From a checkpoint of a small sound classifier: 27.4 epochs.
Rows from block 3 of a small sound classifier, named by matrix and row number. Rows with one number within an expert belong to one neuron, the router's apart. Each number is 128 + 24 x the weight over its row's rms, rounded and kept within 0 to 255. All counts start at 0. Numbers have three digits each.
Before each expert's rows are labels from the 100 clips, of 14976, where the router gives the expert most weight on average: "strongest on" is what is common among them. Only what is clearly more common there than usual is listed. The data: notes from a synthesiser with random patches.
# router: router (model.blocks.3.mlp.router.weight, 8x128, trained with AdamW), inputs 0-127
# up: expert up (model.blocks.3.mlp.up, 8x128x128), inputs 0-127
# down: expert down (model.blocks.3.mlp.down, 8x128x128, transposed), outputs 0-127

# expert 3
strongest on: echo; inharmonic FM; oscillator: harmonic FM
router.3:129099113117080142145091121137128110138099122128130143102137148123178168155064106116157155099120095116192133148085100133140123139137145125121149098134114084118092136145125155117171160159139122130125121156102140134142105163109112184122174125163143170133119140135138131120107134111126107116120139156113118119091132109128075149156123097130117113099134126149132079093125173113110104166087
up.0:162144158127085120137102130134076168084085135139151115115143137136173166115117107135115147091132138130148125104164159133100098131159131122116158150156169107140152171135119129122110159109136104161121158163127136097124116148131118135137168109074123119131153145120078100146130114143142141101109125109109128122089068150080128129096114132132124101115129147153125201169110125111136112095120
down.0:081105107113145095139151129094140126141135148106136153176126132104127097119147152125157115173169112139095157132109091124086126139125106148134102125119120178148098118149147150153166116126106119174100123137128103092149177124139145129133153095153160121121129104146137133118153132107096150132085111126141131145126142180126108099133105124080163112108129152092110112086172069133185130117139
up.1:133102116168102147158151107149132098107111116083143174128138091117153107087073111110108153129149140129144130152137178118155116176150162181136133114114129124151085091135121137111116137098103146118122143133153132136136151132160131128135079152091128085110099128107120129130122110138111157100153142103142185148137107108132199133132138130143110135123107168102167088136101118117102088144124
down.1:118117118107082089129141144193110193142177098140134117112094112092126143159118132122160134110136109122112125143131092086108150105154146128074123145061125125148151107101130143220138152140098114107153131110115146100120112121155130157126114138120110115146104126106129174124132114152119128113130129091119104151160134123123097118105163139113139145145112140148129154133151127152144138098175
up.2:117134121138107117123124116112130092136140159146154134115126126141071165139123172125142170131152082090150133149105135093098152091146109132149148153148113113086124133097144142114156161129089137131100157110108127131100113130116118095127136143103146149094097132178132155123147124096081149109151135110104116102153158132089120135144094140111164214152139144143105093115155100182133135148118
down.2:126144134136150139145114132093146147131133076091084168133126087158105101161112154127137091162095108149072139124133146149122110080108155132100080123112130084155105081121107119153118119134104168158106144128101154155149142138102138103140176117125140120145117121133121128117128131108161156170135126141111148132142103095195162133118113121168095114109167139128145117120147093129130137156172
up.3:152117098113131115103144098138116109137126119124109172123118149133105137168170137130126126159111142149163113132192102092079128118150138089139141115107130146140087135132121102113157129125179172157110124102121134082160145100090149141159150178146122140193146170081126127080138127120147094129158150143110085121123132105120122122115152144137119106139102116106115091133100095150133090111122
down.3:096132131132137097126138105139187145148126135145178105105127068109119128109091122140105152124131075145103135132105152171097132121109123105126147122145138156118144131092169117147129144113121141138146136150134124125134124131153105129085095117131130109066127126135116117154131115129130129148107108185172167118153071132133094092135112129152108091125118132162119125156161167088158201120146
up.4:127122116123102113083121124159129129134134117133128137080119193126139163121132151138120134118140136151147094105126131124131132113102123112140114121108136098155077098106107123135157121122115113136131153139087126101103157127153088166117169102164124149118123149169143093129161146110156159163155145143112155129169147144120132158098085125102081140179161118132129124143088056112156148174092
down.4:121139162152132116104094145132129102124143136127092134148155067106086093125127164165147087152111117104126119136123171116147168086143122100072116114093108124134153126125125146107134124139113145113133094088131153158177130116156147125150119137155149141126129146127120150131154134146149103125129109146086116043133117064148127105134146127158139111121131171110124146144147183127176120118136
up.5:167133154166120144119117096107167147166158075138133082117109083106135107110172129127132108146145140092144137131116107111114177097135136168099101089124103144121102114102154103104149121162154154102129140101155144143161168159146131172115168111119115129110128166160126123125135100151119165144106124109126155153113146114160093103087109096137095149126149120148089130127140125077111100144129
down.5:106110183135140166123146125111126150104139093105124093149095148097151119077117144152100074114124124140108116129165115118145114150108142111135102089121127172087131131127153141106121181103132102164120167106121139147142163112096145113137132119138099168151169057107102154153136104147146161107147179114130121132115114093100148110138114128102115167136149149149145148122151105090136141128154
up.6:114095144165130133127118066140119148099127082151143130125126107118121093087142111151145151124102080122125157151141126117131082136111163172109170152139160170108137115170130118113127107152103090129139164127084144120103121118142089155113170134139128044152153093102135119096147121101097168130123088133130141137126126128153153164126162186138153114111145120137125128125126127108129119127146
down.6:104100117118141139127103124158148148108146096122138103127090118116156161111160115114121144136143122104108065124142156066155102126184121108107102168123101140130136136124148131148118123079117119134131125155099156106119126131121105149122086114090147121160177100103129056151145136104153128161129135083096167151168137124143157175130113123136165117122147145127142145152117118167143167105114
up.7:131117122121167118133123094150191106137136114134170113192152070128153085098137107124132111138130177154115120104116119132120143119130107134115104150146145121114122084148183118153103144153148147116127136090113102083127138126131130148158101152129102149146129110120094095164171130114134088149079123151176167120133132106113124116109168111128107113086145167144119160105120142101131089127116
down.7:161145177121140107107110110126151135107109093125137127148110123118112164139120116147109077131161165101145102128160094128135118144075128100147118130106087128152126177062117113169087108124125152160130132100150132154103120122088160069135127144154149166127114132151152129101115120127152136165130123125139108119138159126108129173129145117126156125097126096150185130093167097161140100105142
up.8:151152111098088152112110137110176104129109137121105146164099133104176158120145159135132078134136120124168071099085099125132047147090096149144112137099125136148167136127143107098143118172129123100127103110147158145115114124131132115101113132107151126159108086151100149138106142159151160136118132164131145149143123122131106124105125086147156134101117136158117169115164127164137121113164
down.8:085077153125185117141121102112149125112126131145139110115107122112091141139130156117122115113106129150071141149094195123159134145123126072134162156140113135125148107148094135127106130136125097126136174060127098152100117137153156129146126096123123137152128198128139142114139133083152146135180164117120162098136141127116142138093127099137152129121134113108144147163078107113145114120134
up.9:140113110134129121154154082144125138144094124133152160159136139071158096133149128068109131160133137086124107137114118139083099146122114115143131125128119183129101117112119130150110149156100083139074084138141120127129159134147126153127121168108130140128089134149096100148088106105115139172082147149144078134134115148119140183100109160126156145142125121129122157119109139193126156109146
down.9:132124127095116142125091100128148100125120146119105145147131104136111157137109126150138103153119164100147109096098103038140126143137136130129105134100139083088127137135111143117163179149143106101129127108130143177166110136135157147114117191163107098114107152111124172136137105125150124111057097133146130121155147090133108125126120166132165129098126132173156131142104139145120132171153
up.10:124100103145118157142130131125089153087153115146166117140079145114166136109165113138120115136104194154144130130131170084152114121174145097088099170146149139121112149123142101122133171116144110155099112160147145159142138113085136135159135111147173155121133121175098125139121111136114135141161110118103115150112150130120115135144109109083113087103083145098082121076135108128131126143152
down.10:124126166126122158126119133091157143162112108128119121137159134154123151102128164098125146123114132121134167136107093123180126138145109121168107145129103104104109140143085109081090110162137127160139131096090155108105119169125129134122233105142119132139121116165100172113117119122117125136130153148143128110123129128101141121143129141150155143063136140161112116097134097125127128053123
up.11:151158109113130127110122120114143158156106130128135148102102076129139126163114105073087077165148126096154125110143145162088125123119117108106131127118109117162148126147118112138149183128125170131120106140139095169125128127140138119134153160162143177148126120161098087126144112092094160119106127122143105146152152146126207122155130094120131118112142107123184111120113073091142116125126
down.11:131166123126137095151177147109130111192104120156123097111147106154110124120154143148157152103125101137103130121131149103155088114131125140122149136112142128107129131109163097133134110190144094131126169114158136110161102133094109148123108093112133111131111147111101143139149144201096104132105153127150108144149091110105073094132145126124138093105141155115076150086167135139126129120179

# expert 0
strongest on: bass register; harmonic FM
router.0:134163109126128152117129219155142093142149151132119147140164125152097154100156143098146109104134157132117141094129150132100167129130118150136115140119128105143138124077133127117138144129060142103115083111131108171142165120154137090116102101140188107126139126119098129132141112125135097073143105132115115132134160167122133131152120095132147139109079108131075176122113130139106124159118
up.0:142092156170116099112146123144115153115139176130106133155134082154113163130133153126127162083123150105131120148167065122084095135127152099159127114120114098145114164117102112109126140103120185106122129125112144137114116112148105116187146156120178134147152103123152122095071155121107118157136159131125171164112124096111149126126112116146080130114140111123119113087154119113158091135143
down.0:156134153135171113128129172103109191122116077146090102116111146124118144104134152145118121151105103136091132119140112148152090123119161108142119159111124137113134159066113152109134172132134141137113134116144126126129160137092069101134157062143141120143116059094109147130139113118146175152182089127138161129112117121110139121108127149145150127097120120123137111124122156163106160127155
up.1:180128134132116142100142128127155168162139087143100142108135093146118126121113112148113089111099088129128098161054146129105117093142123160135096147116154173110139190099121101173114135092131134114162110117129115122121115124140166129140134100162128102119123159116125110119142085139118145124105114154144144123121101149112144148140129137128125093098102151101184188123106150129143114188130
down.1:117157102132139111121109098148115173108118090121138149152128113149139125135137130083119190167115146124114102179160169134096119109122138128107141154167136131112139147114139097139148148168156073108137139125135134097142152173103080112142089155125104189149130132086165150082130126137134136110143077148132114146101129144127116166092111150103124112130162137122100105115125097100092137128114
up.2:121083136151133132112145146122130099168111137127134108144150118144066175070136084142144152146138173152154123117121130144135128137129143113125168153134093130130162100090204132096121113111138148131127114163125121129115144135110154122176142150167152127142135123113103138105118081116116090145105150130124193122061113096122149096110095118121133140161139122146143145105120111136140100117093
down.2:146152148137180118108116077107161123098111143139151147109097122168100128132163134088123139166145166127123131143132145126156109121152170094123084145080128116133160150178145157124145145096121145115121108119087158137154147127117109107146131109140120150125127068128136179119123156138133171086099101115154092133115153171115124108122119084119144156099160098127133106086114140127109116115088
up.3:126129162134116145144132156170107135135165086140130153115154162134119140139128089128133088104113095110143140124097163149146186159093135122151179100132135151122084108108157121121078129159063090114150120141128130127117106096169156099156099127115109130122127184068111133109099180132110120139136121135112132136135114144119135111147120131116116137160130113095153109123139174117139109155080
down.3:121132110094148142143138115162149104152085136113120132154092121133150146166100131115105144075090149119115154109100065130126128166082119121139088117139135123131149167123076097175134125114146129161122129084129138113145147118070106168103197138115100111133180154162141110111132138152124146145109134148183129157106144159143146132127118144127119111123138148134123113127100132124130106084153
up.4:126131107104117152142112126138116103124141134159085148131124154105137110133123155147172144172126108151113093137166099205166119132150098202124117127133125110116118142099136137130101139112104155150135166118136094105100149110105140103092146128163136119123121111189118134153134154097139111131137124092129101083167136172125137125115145103102102121141124174151111125066132120120143115092093
down.4:123094114162131134126145096157105136125158157110179137153079134095181132106151119141168132126126137111088134091177141097136139118108138122119161090161116153087152117142125142140153116135091087077144141145116134134100143126101150139125114103114099158124117104065172136124089106097093121109158109126133144139171121120103142136132135112148155132125158167118129177153116133126162100090123
up.5:161185152112112139110089128170144150123153122110135110122128125123137123176146102135142188137138101089085146147094100141138126069065139135125134126102114176105105171108104128076131152139135125098119157111138139121114104100152153124086151125105101142149109090109146158120096136122129151122160133131106138119142155118135120161117141071128182126099146132118147148136117162154099126135127
down.5:163140116124097114160147085125114113140118125143091151092125102111180127130127096131157131117175085161103124159137120129133089120115142116148112126155108144158140127132127125122123139100135141127127164164170104098114135167145155201149121095136143161160127110126125090113157132153144112142139189156129157118117090100148146137118110107124089108096097121107155104093114107105075095158138
up.6:091113142106108107104145132105125112135169160145105149115101127121176156135171145092144105125135109158107092127127138075153109138115134130126140107106062128119097111160130156193136130156137140147150145141134132134098159145162116128164084102115152150141152118117102162127097146148143084098112141140093127148110150170122174101124168137121105079168096123127139152104138114140095135112128
down.6:111114123151086160140133157121148124087140149110138122139137115176165143125097144073162117089093113096141122116148113141127111121180126120123126146111136159167150107121167172086131148129121082145088125144113156176151093203110121095141122155099115120121144107144118133110131129124150139106101122111118107104123139124139112138089178127111155188094112124095152112131150119101133124133144
up.7:140139118146121117152117139127151136153092118156124085110102132069119116111087114168107073106146151112132112134110206114111112089137134131137104133153138115093097180157153111117148164115108132121134163133124175129129121134114105181178141153159136154123129154131132140133165114074150143088128147145124122121133131128147121119122105070131128123141095124095177106136117155124094151135143
down.7:134067123127128110141116113126141166093139137147107136124133107149103115115136123056114178161131145115110168143134118122081117131128129115082145123114150154107111141162145159160107120147142168106132108180158110144140149134086137133129051111112125129176114127090137136138148126106133152098157108116136140132134100177139080115104146128099150124140129146169140169099127124095120164122110
up.8:124124129111148081118134099115157141087095089114156135106139140101175118147148129122114183104141140139119139115135132088135126115166137134162127099116129130108133134144146158135108092147126169116128128141102122124112126121108119146123101111154090088146084167130109139156135108156141122153183110165137120093121156162130091182127124145128084141146110144176085129167115083109147063145118
down.8:157147161161116141147134129131145083142156144101131118165146107148104129123105116142103116158099132162102193108125115069106153115103123151121107158131129159129180123121120138158126122114169132114149155123114100112117143098145165101132104116099152117103178114114103136129136107115083135095096134148138124130133073114183131100158132169145110142108125170088120172131086103096120122144131
up.9:116180099144101143092122132093146108121161134095123110157123111090116059097147134109124118199130157104133146134147155176128128126105127117131131135124155132115103153104138140136095124131107152125160117070131148106129109129160140124145101143153102142108111126172110136104134098126176151116145076139114173138131150100103092123108166112120145128170126146159106130118123111166155097148167
down.9:135120091125158134110118146135133126152121141137164140112157105134088128166088126134142156143151131137100095128124137165119113147123116128122100123142154084148142088143162132126096183093135130135121166165158099090107121124119072174138151116148140167159099106085128084095130113113096142143123140132142133147092078119126126100130158162156104107100152135119135159128104180115177111089118
up.10:135114134131137161142172143156132175175137140094153122114110107151131157123128125158122160131110123093129075123154117130180157129100167119092128154127134173133109126146119118114146122120123150123112142178082136087109157136146145135147115109127099099158149144131142115091136088085172120121102073087114113120136124145119164112148114142097168109123089093130079144126116176117098126141141
down.10:123093122121128132163116097127132138109159140106096135107113107113166155160144133114134125122129084141077108153143148136137128136120118169105142119120134129114149141117120072099109150170188152135102104139146150139163120129156140184115115181107114152137131138128167145088067141112078175115114151121108083136131153067138120150125137133128132164122161121097127084126128111106118139147100
up.11:152127141101122134134110108132101088166138188115114134118141116142097141152098116129138149131125122135103121114137121119128115107183156116135131113147122124083146116141114107148071130086129156126118193135138115121127171127159134158125128085110108140128149114115104168193108141104147142132177132119109103080105121152118087121168140146146129135162143136121051137088150112159138144126094
down.11:151104102171135119102122141132216118076130122107109133104106122138105129117118111168132119140095149139172144137185102095146093150104095101146134081108133111092177118097119130128154116169108152146158133128153123130093108099179151131145159110116134138139118146145131120089138107181140143140138106153103143123124116117145134125122111130104081126126115105153132175124130115146080151134146

# expert 1
strongest on: triangle; echo; bass register
router.1:101130123118153128076138090123122099136135176133128126147125124161101152126098128135119099103158144120092175083139172096134108151100114140149096135184117167122151164127119141141104132152129094095130144109135108147137162127158088084152075113104110130126118171147119107134155159109176177119126137143130188103121143134147135121093099119133095129147121126148097161104140148137134121090139
up.0:107173145131140125111097137081095202119117115106136137123139103170119121179136162147133155087090160150153139136120073116091137124121146096146115123120139183136129136114151111110184134102175127135090171139106117105135149121120099088121137136127118116179130103165130139135118108112134113156134124104111147123121122094123123122110144116109106101129169125088107121160160148110165162123155
down.0:118090145161164104145134097097141124145134114133086140131116121141142115109134082140116135119112094102093105133121141112112144141136162117109109117139141181152119115095130154087149143172114163136131123181097158128128117161154098137130121116142116121160138068099108158135096124124136120130128157131140191155141068083123147127155133149163152109156140111143186096136091124076113127125124
up.1:143187143147115138154133186124120086142127135125125092114182125111115134100106117154125112097112130120136140096102144094140169143176095137116148141126120143145176123104154115138076184113088128121141152085130146160147129106145160117130092133134139101122121110140142115129163111171133164122167097142148085143117149146106121138128104107109122156083086150115129122100120149148094094092117
down.1:110092141117131097124099120141148147108116138136139145152120120120143116116159103167185109141117131097141115146126107130132153087111102170125136131084120124110127129158125166146127142177141133099118132110120130103144138111157137148104079119147106119121146136166096143173166109121159091106134165076158139151067132156109160142138158139112171065113114081138154137121079118135127154122099
up.2:156172107163139133138161087144116156094121132088143138135155127108134151126124100117125154152102150162121124167120088147125141115129124099147130085149067147103134139142102122118075129114096139120162132118105118109136137147083145179117133122103134094095140071100123134176168140096172145136128143130152122143153145136137119132111099160110158111129144126128100134141051147163131094130130
down.2:146125147123133087111083088098112083106090118138140104156120143129138131116103106130092134123131127132124151136092134147127102128121113163142151142113160133111178121111175128143136164143161138148132117123126153137126087168146147145109164139114135086159089152145147119165115172126125113132139147140103191112084139114113096139100139086141066125088149161115088111125125169149135110112169
up.3:114146164135118098162103140125096126107129128147077166089151111115131210121104125130111155135093114103126081152135132156140130119124121123065125100100143129125126118133094151130126108108150143130111166129115121154140117111159159105131175147156105134137164170060113140146163128135141140179095142135137118131197128134116119139111126113123107126111161125116114156101161111098099107138146
down.3:124086134110110133148130127177138188078117146133129156114096129109142131149157110091146131193124155159114137118159125152120164140092136174109122152130109120099105136144101140151130109190136105103127159163127112132116141144100101143126127149150100145113117130136141156115110144121139046091125136070116159114126150141138119141119106109108154124147130091135155132065109118132126133096124
up.4:124126075160142121126145122153163186113134129150152134134146116115124108115166123161128126132117124094071118143127145162118128120129118110117081126153182132149143100121142138118110124085113130131133068122146139121133107124152096160131120177176111113115150076142088135087124151107115152114151098133142110091108133102118178118165108113162130070155129125112117116162134129145143096122179
down.4:114110171119139092078165135121116172118113094152102122120093125105143116113154153151115179129119093133101125136171137160087127114112163123153130163148116174114069163147143123099136117128129101120108133118127136124086156108112106126094114123128109140117116165076126154108096128164085149135144139127125143145143163116120149150120087105133114136160099184116152149136157116156180129106115
up.5:113121112154136160138137119101132130110149108114126141144135146138087112153113172136119118164139162093096098073130115125074109141145101110122142121151142128109105160083116104136154150128113118096098128141140151154120181123177155123109134097135113139146124108124138172151143105117116114126116078105176111130103140165139165148137091148084176174158175144138148102142104098124145100102104
down.5:121086129111110139111122105135161138142129171172162141131147144129113150139073098121143113086117131142105142094150122103097133134138116123130127121133123156148109171159138112113069109181134114103110171151160151150143065104138140157136133148127167157104114156143118109127121130099129113100134136124144144147133192115144107150123129110096121114093062132133164111125140096119104079168146
up.6:165112121130130099135124119136141156143124111115138155132136090138113124162150138106147106157162076134150161119135129130158121173115137107138134102137163119124100111096103166099138114141092082139125122098147104103148083129135118163094183093122135121116116173168115073107078112118145087186145100111128122173127129117151154148121111111128134125130145093140098140113167105102153136088160
down.6:126163117079111168146121106172110143130171168119144145107105146145151127147127147146146131109135126150175122126146108104141090113128141143114106134113118153137112132122127131147136122099101110139120128124079138093129132169102105163090112117157143157119113076096113141162110116147087155108136169149124139113081114092127137177146119120159108142116096122091198107101130089152112142182122
up.7:111178138163137141111134178118098095153151130120124124138153113145146134108119167103107164085113107105139105119113135129071135156087174127135132123110097167150096131104166156107205127120108135111121116151133111154135138126113132121165081132150106126154131122183146111106116129130113108079115127124112111100136145138144125098108123123146095144102158157158142110168141146127069110107158
down.7:106129125141168115148094116113113113102112119109143146155149145147115164113126145093145109137133133068130105129101125071171178099121119147176141169139144128137154131106160147122151131104152097094159135108138110132121152133103117089151166167114130113142110097123142142158080117094106082110127169126189119134109144129130113136131154127140186151134149093117127084110119102117108169117113
up.8:131104164127167144113155155122129118149134121082175094148118152122104131142123164162105108112139131129115086119137130106119138169143160147104151099106122087126099074142141124102076125121118145089179111133150117108109172140148152141138097112163119112108151134123140161136134162124085105123113141179168147137134120162123172102100155089088093123104134112132108109093152135167109144121127
down.8:163127135129157107141122131090141140076112157126108175133136094125110057122120114095128164159154164124117136131109141117148144135098123120096106152100137133132149152125138066165110104142137108133096109142098150143137137151133108140129151190096114150101137088113176121114136119079155126079151114135113092125125151114103134162165144162138162107133107178143143108104096142135134138121148
up.9:112155132130113121144130103111116110116132124104098155124084175156161099147105151141136119103156079128093097141101117181124101179119131090090153094130133145170131107101138114106102115140127149187107136126094138145145132108113137158124122129103103130122134133095099141145128123126123172106139104150060120129145112145092159133147152141116125141123108189170130118182175123131149114136140
down.9:154140176118123105100176156086116138138145140132125162130131137117130155114167135117125176129126105128109122166102097125154155079109120128120148096120164124161114089138141128146208075118125123116154131091154149135126130136153095134152106131152119158135120173127110156114120122091093099103141153176097116136156125110114090122139156087123122118095098092101104132109123129167112158107141
up.10:146116133166134127141156163095122132081157088145174136122128102136139104119144115095149085143117129130138094132137099160140161084097120088139106187104163108138126139149123148134151130110115130139115145185117137149092111139144093113128121105140107109136117149158132093119108112151127151147106147094130122107142108136144104089086148154115140126082109108130104110141117193099195157150147
down.10:155153156119137146119126106143157145126121132152152120151140090159115147155127124124141069136156098135121098125091122217124093117147142092134081150126139149138158118147126109107121153099139131151104133148098138081105167111107081059159144155153113128127142076134106170112110128138137133128125111124126125137141122096144133120154117134107134115138100142153166107120122179087157105131092
up.11:109112085156104139137152115102169118106115135119148124148147135104088128148099096133162161183118090120136156138118086133102091144130118101160133145121164138117130129132127153131103156109120155187128112113137157145100129123105107102142147161108112169145095130145122136143134101098133150114103174120130155126100132133119118124085132158170097124089081104164130103121174112114130060103159
down.11:126146146158130144124123096157098149116122118113125124136144160141124121160109089113138093122106132117102108102160172117152144147131144099071119087164087107129145136172166086114112159154129121154101178137100079118123160160124131136139140116121124124091099118087137169126110107095147146139119115129172129135094176068150149136167165147125112159125107152113169115119117105133132145120098

# expert 4
strongest on: echo; drive; resonance; noise
router.4:117125138141152128113145114123091140080114094115129077137130154097151108139117140113140167143118113120103098140145096111134146161130093114085124144129096137106149106132114127132142119074173129149145196115115124120117110124110105132139153122091098111135154083124154142118121091167067140138147168118163110181169151104125125112115163149140120162119168145146151105164148122135133138078158
up.0:095149138139147084119171158130113163184143151135132134121093133092149144132095122093100126053110132152135111128140126131142124149102161120129161100122177117116147105124126146094139115134120112136127135146147120153126095086127146117180109102109162095109131119136102094122140103121182120144143131157151135148118119072128185129133124169106144153128135147141093179142096102129089124113144
down.0:203155155162121129152104128115084126118134126103121117155127104121130167140101127109140141136107134141167137118106087124126078133194156154166129125150108127115168154083114137103129132132123135109103114123093161119164181159095139126149138132134123140100135178079103137142142123104126109108108149143144150128126126084132120109122124171130170130107126141144087084091087090116132136120123
up.1:143125124086117152086163131117149149108120113170122117151090188091119158110178165125151108122122136121143092113133131158142156128156124116154151086114140086092124112134121151103141129128138098118114174143145114137135144146135147108162063121123147122129153111111121110117154139190096125121105132125133107077148118071116188118134165119116154140123139146101114104141134103090101122148152
down.1:112122148111128143104082137154154118137152132100159110134111089191172142115139185100116116154147144170131114150139113116128156123169113126141129104159119066115145114176107117142113145133128089120118140147113173092124088151104136152126179146121164086124138138156119139109129153145147161081127120089123113118152119123109095148129078107120111103151138103134147116102097146093132146094136
up.2:147124143122119155105133180137141103105144085152095139113116123095115147144140096147130145089125160108164088066132163132113062153115123084132100132179145156101132123154126103140146117144089115107166141125096119104119138123145179107091136122136151122117133118130102116162148113110094088121137126109149159143117169159157158111137172093147138140176129148136117119132119134116120133174098
down.2:143118113114147108180143091121147092106110126135125135143118126115156121130149160141129102105092121110116124171116123153179110134098107143129113123148133079182120146133117133159125137136108164165134145160147167142118121120097117137117095127142105124145106177096107113152090150108139126174174128108102127141103145138150070160108111139135134135104153127109076104112173159155143072080124
up.3:137107087166105144179114168117079131105156120103128128120126127098179126115152111146086168116123088107126130168131167111152151151106138124106154074118143116167094143112121107155101085132136109109141111127118123147156115098128142124080184123147124135129097126146154097152122131157130137097169096147134171132134122142090158103105130118128131109111141146104140151132093168148140103172106
down.3:154118152133105160105129115147122109137126094122180104124143098125126163158126122093101103120156113148132100123127101159156123137132103118115133127137159088127100136098099119139168164117124126090118167104181109121139136164132094152129094085111123123106155107110091176153146117111158111138144128146169172149122130116124143103149137110129116125171117083124081151172197114124126120082144
up.4:162161128092145060151110102157146113116118117131106161099134108126141100132122126136133151119157116086133116158114139168112162123144185126142107134122167145107129119119126167099171124145116161145113124146142101099114103119117066152137172116131160096129126130120142132138143136138151109134112079104129148090119139119140152131197103092100132110154186137101109116147100111133106100172123
down.4:140160146118153143128136137143091168122115135126069187133130099179105114129126110132171058145129171183098116127125143140164116140144127141109139122120153108142130136121122088100182153144133131097114095140128096099127132113113128151176137145146136093131110105153158152128170091131136121166108095157109134123112150129122113149158106100105101101127122107108150104109109109080125105164132
up.5:142137114111124150112190078105158099160111158095102133130066150120161132121143107125122092123099098136138076116133092116143108102135109139124149124123148138117137114131119099166147158159168071129092143128135080114149148162115152125115116138138125130112069128140109117157178118116086115135159130158127156145155136169136159137181098121149158118125129132110118119129137095171111139122130
down.5:119118153123125077138163126136092128115141117133133083130184121152134115095122153109114163145101151146139140158156137127148126118129133142143128143127146137142151127140135124102115116083144132152097103151120162120103154105109159110114157142126071135153177160135129061134135098108152087069098136126115090153125108129156145146100147122139087137121143193126127171140081133107109081128146
up.6:185151107183135133131122131076087098100120115131129143128086107092083115121091138180138087111116151156190133140144121145140173136120098156153162150126121169138122142127129087145103122096122058143108121106150122088128117142125140125141124154155129099123108119107150157157136139152077131149105128136144126141134147123081156112143107115118161117122138109101121147138135102139108152162125
down.6:109130110105136107100168121097126111112145114124125130108090168119174132118092144117106125114130090145129157154117127193116120092163141138126143113160130124127140116129183156165123130132167106115136117095146173098159163166145073125120115085138110151140107164163104113082124115192132145082133135071134142108144130135157137120102129106102115122101135161135142154088149118118124135123120
up.7:134092103156099077123133075138111108139124141125186116125164143096145105143153107101098141091133118156129137079120165129121128123152097137124103104166094113086139135125097108135112122113139131141157169137122124175132111121117145124166125119150124125142131139111148111107181106144129135103111137180133131074146123168140083124121152149154159165143090091158133161144103110140091145096145
down.7:110107126128114170137122121095073152143153121127142099132145123169126092110106105116123125096166103139123121118118153124106073130141112110161097151151129152152145130122103110116135192168128079190143116105126141143089121126126114156160101162147154109122145125058137126140126101164135182160147138126101118130088130133070104140147106122130140111114170124144142103131130127125116153147156
up.8:099101136108128099130147119102095138158140129122156144139096154174146139123116148130096109121175123134123096099106147103115131116084103148145180068123122147158137155171129099141110083100159125133143123126094107166104120089143092151081106175113147140150107174180102131109157094120149153145121151158135135130134150158133124131113123084128118145124105155135115158158126128076136145133142
down.8:137108155134115108151088115145095126142109101108106130109162163177123104088130148116076170094104093129116102136138153127140128117159131099110120142113129167110136108165145153176143111129103115137127129147145162104180143160139101091136154069158120156124135118118142166116136150095091143105153087177157129129145105131107128114174125148081088112133152130143145096146136111149101128136118
up.9:137152123138152122121134180128149107136177099181165095136117126139139144128139106165121112153126161135103132147101137142133110107128094124062128117124108130094136114156156115154115179154114064100118157123115129157111120062122137097162106105136149129115116109111144099155090118108146127119108133170119171102139146120161125119132120105114130185114149123127088096107136163120169104129154
down.9:144126114135170122121150133117104135110120109142168076174114164165164106125145104183115124127167120152146094164140139151081123108149069141099097101083134163135102121147139168162127132147137125124099132108134121112140107120104125150147148126089119118129116125123166091149140142109136147149101126137146092097128097119132089117117102118120113186159119084101140140151190109106144120145121
up.10:152112125127140166126170084107131111130124107136113113152151132106148156117143118149149124178075145161099116128149102149107104131133147098133145084144094151112120158162117085125154145144114108186122168150136183079092147128134107154113114139101083123084110122164135141154160159130172105136128141121121111152106125142134126139140093066116133109084117132084125123114149122110133154110134
down.10:126164164134165102177109124151142132119129141144116115107118131160136169139136136133124115117119122118099081162133081119143143112096114087148087173114160088122135110147140156171131097127089118138124153137140149111151143160122144053115130140083101126125170120117158120164156109108153128116129138103083094090137117112126123126155096109187154098110140128112144101176134114137122126160136
up.11:143145126099086143135143088111107136110143124104133161125092158138144137090170163111123105134079117118150089132152127127142171125119111143145152120132124091101162129094106104114155126101107103158148164155138142072148114140147146134091145127121170064161136100140105132127138135176094122100152101145134142156138147114092217117150122145133137116139130148135099115120131130127103104153104
down.11:143117146158134117157121143133157118127136087159119107109169143150148129098156183083108082127121117186172126124101125114191140167133131148129135121118149115119114115139115139147135148144129115105116135142119155159132119148105136119107135078126091097106117140142105131145135117181146147088098156092140134116103138134121095125119110139116073113118168131079187129122140078099108114112166